{"arch": "dit", "hop_length": 160, "conditioning": "text", "cond_dim": 128, "text_encoder_fused_qkv": false, "text_encoder_parallel_block": false, "mlp_ratio": 2.67, "qk_norm": false, "moe": "expert_choice", "experts_per_token": 2, "layers": 8, "width": 128, "optimizer": "nadamw", "learning_rate": 0.0012, "lr_schedule": "cosine"}
Rows from block 4 of the text encoder, named by matrix and row number. Each number is 128 + 24 x the weight over the matrix's rms, rounded and kept within 0 to 255. All counts start at 0. Numbers have three digits each.
# proj: attention output (text_encoder.blocks.4.attn.proj.weight, 256x256), inputs 86-171
proj.216:125120109128147122138122125094127116151098138119120120145142153142143135099195150152119130082152091121149142135131141133143149120138102097121143174111145167083114124147118171106109118126070113119133129145130135097112111145116117106144125123148170165094100102
proj.217:104156098146106109115125107160158058119121146131141132107151141155153151109134133113129138116157177116124140170152111116135171130149107135109146139182145137072085118104121118148100185144142128123118135122151144155106124119123135123130121138126099110180140100
proj.218:118079141113124165116114131134085155120132129151106142130122122115158095107122131118182123125128120183117161100087136115113117141137127138141110144133104090146120138109114112132149127101111113164087116133186120109174143097096127107131102101142077093105081092
proj.219:122100135115152151150128131113113144131113133123091129166120120141116090125142149147175116126093095124126119106118124107086143130143129132130137159139142165163152138124120130135163121123128136104110151104191139122159112120115154105131156119157155115130155137
proj.220:092120094157122121140141135115131121124152160086127153105151103116128120122122127147129129118135106118145105155139076073110148159115105112173145114111150153191175114167147110087131072143109132158104141120136103149117128170138148134160163094157113168113110166
proj.221:123125137141118117144147138130136112172144146121132153123114110133132143110115137170134111133103138108147104163117115114131136152148165122119147190124124141127158144150097152116105131064117134126106109156106153169158156129151153118168100095133074144094118132
proj.222:084117117111159131148130159045160128130102147145105135134091070126089102089086149143143182155175095126092130134169125114229146143114129156120134118182166124126108121148131179136128169147130070125160119090099140150099122130138105095123108097125118159131123082
proj.223:164127135113116119114132127160127069125145125102095136131106125119120130117142107098108123135144133116098106142082131113104144109163109093115122154147115130166117146135118154118122144180134110141134133109150115127116148166136101098097136155122126120102095129
proj.224:084186190181129083169147084100132114102114139129172138098144191151120164107128093144133175149079156168151107209130107116130106200164103120073164174174150132182097162101090099132128169188126137085121139119140155166103183134097139158112110111140181141156210165
proj.225:147113134132123139098142134071121098103129143140129124121119116137087101116100137113133166148135086090120117140137122084129122086113134120134140149156110106141118120144088123120153098112081072161112137172084130086057116153115117116167131102144146106167084103
proj.226:138184124164143110134149099151153117121167128100142120120156160118121159148165115118083149130082131083156082115143126120116104180127119118116126138112155130101066130129109109099112120117056121167105111120122181193141153107131130182121132095120100113088097109
proj.227:135162085137145150125118137124109145109157114130076145114151141113104101154178139096144120140160091145146109123101142123095123083106113152112135145125196138103130080131125112113166111116099103147130126108120116121105106112094120188105147118146135136131098080
proj.228:107106115120127145117100165123104133150130135148116138128125130114144127109141104099124114107119102120155131144104131098139146093132125148116142121133134128150110102134131146083126094154103120158145115125161137095115144112114097169150138124149141140129140106
proj.229:041144085157120118142114112118128176123136142114137125117104142103074137142107110139109111123170131137119125141157143134175126085111120139111121141151190111173104149139139110131159120123088111110162123098070095169054141193095142131111129122125116131162098078
proj.230:158206124171121126117113110145140120144122116146115090121112175149110147138134139115093132135143149126115111151122111121097106129126155069117106143168092117198115112111110093105132103164138169105105110083191121119184168129147141100117068172091121162113157146
proj.231:123111126133122128109111120141129159114143136094099115130100109126136140113108137106131152088144126133146147142115137135165155121131118131113106142123177136087130146134133140166145154142103091095136120111108124151113151120101130147084112102106156142101113108
proj.232:067142084139098135161110115146087154157115150072107129137116138100149120125098114131158091166136135194129176114115109124116151052125080145097107121146152128104119113132102115126123166170152093113130165143165120110116126153111121192124129178132171109168111079
proj.233:119108149120134144121113151118134129137158111103128158102100132136142130121104092118162123165123146141144116152113136129134148157125131142170125139091135157152153110138127119118139130121134127154119129115128145137154127127174153137106164112152127108112145160
proj.234:137129105113094154095105129161100122141120156107107137142120113096166089170114123151100051096114139114138146090135127154130157086096141124142108110142107081125159120115146113168144094138163110139141117123121094099136130138134109123157132138069096163100103149
proj.235:131124106137122139112149110160115145147147107131140130126147141111165152146135115084156115096125142116104137123098144146129132112110092124117103174150110116134068143120089136154172144152081110130124109122088139124143169135101130121122137113094172160065104122
proj.236:078066129126089079166133128082110159128135144098124148133058106135152154099104127128070127087146076116118135121107116133173128151140149135114126099118128120073117149114128113117112165132121146121141128102091127129106128135111149157081119119100121146122136148
proj.237:108110122113115123161159110072156113126107134110136093107089115095119129136097092173136142162115119111092155143141118107160124132106108126119124173234194142173134116151135133074171116134112103124132152112168128138091136145120129115090115146161105183144083080
proj.238:054138109159115109100118081069120140078169121143132146128099132106069099104133148139100177123178153109076154130164133132187111086160111105107146166136168160097095122120078185152134127146050030073167166105124120159127143171133109179148184096101173181033068074
proj.239:149127134119112143157135124142156076120139126085116156138136130159173124093156124145123106136144111109156137127134123159119161120119120138114085152151160110135164122130120095105165150117130141114127148110109110093165163130116135161128134110133130150092125118
proj.240:136112124121135113143121117120098150123163160112130125116126143109132120162127135129134113087128092124155111119114119135114134121132140122104106167142118108109075177123096127138137161118107138091154139139115135141131130152112120138117132139088140168084116116
proj.241:102147149131148132114156131084126119108166165134142175112110100157097099116102148103130173143126116104109096128150106075141142157120067153076112128169088105075054130101076160123100209152139146060157112130130154067122143193112132141154146177098081191112076126
proj.242:085139085119140148130139149072118136164135132144148137124184099119177140123165173131141187147125130103113141185145133113151156053152078126121129155150160175132115103156149116139122146160132123154114142135193143147097120131174134156132152169191085091128087101
proj.243:149152099136139148106129113127116050132152115126104151138104143157102115113135119106144140167185116139107091162128128115093124175107137131145157089175118097150085095113102100145105128142128108108110143097128119100132119160091095113140116125104126143175129121
proj.244:106121127146156126090132114129148120134160146116114140130125152111106121117130134124138121129113139149135099143125122118128143141126125106123144115104088122108096130141099138143146165123129144107143094121117136118131104148125123127102119148112122133131112169
proj.245:081109110128115111168110122123109159109112124114127120125170139145151162125145118133135143115174110130131153125131132138170154174131169104146154117179145102187080147127150096103148118118094098163121143082066105172106095166069105125061106093115103140180124126
proj.246:169128146126178128114124132122156153133144113174127129112136154153082124133131125122166172132141106174165087138141136136119120096108109140166117079104125152131148071160179161082067129110152106103123156150135113101158101156161120129135077148147169132159148102
proj.247:094146074132119148156094120136108114147110131128111119133180133127149107134140125149158096136166136121141162158132138123111159157114138113159132045119141117143137129131167101136095075107153138136154140112116123135102104137107119115115113094141100138165160116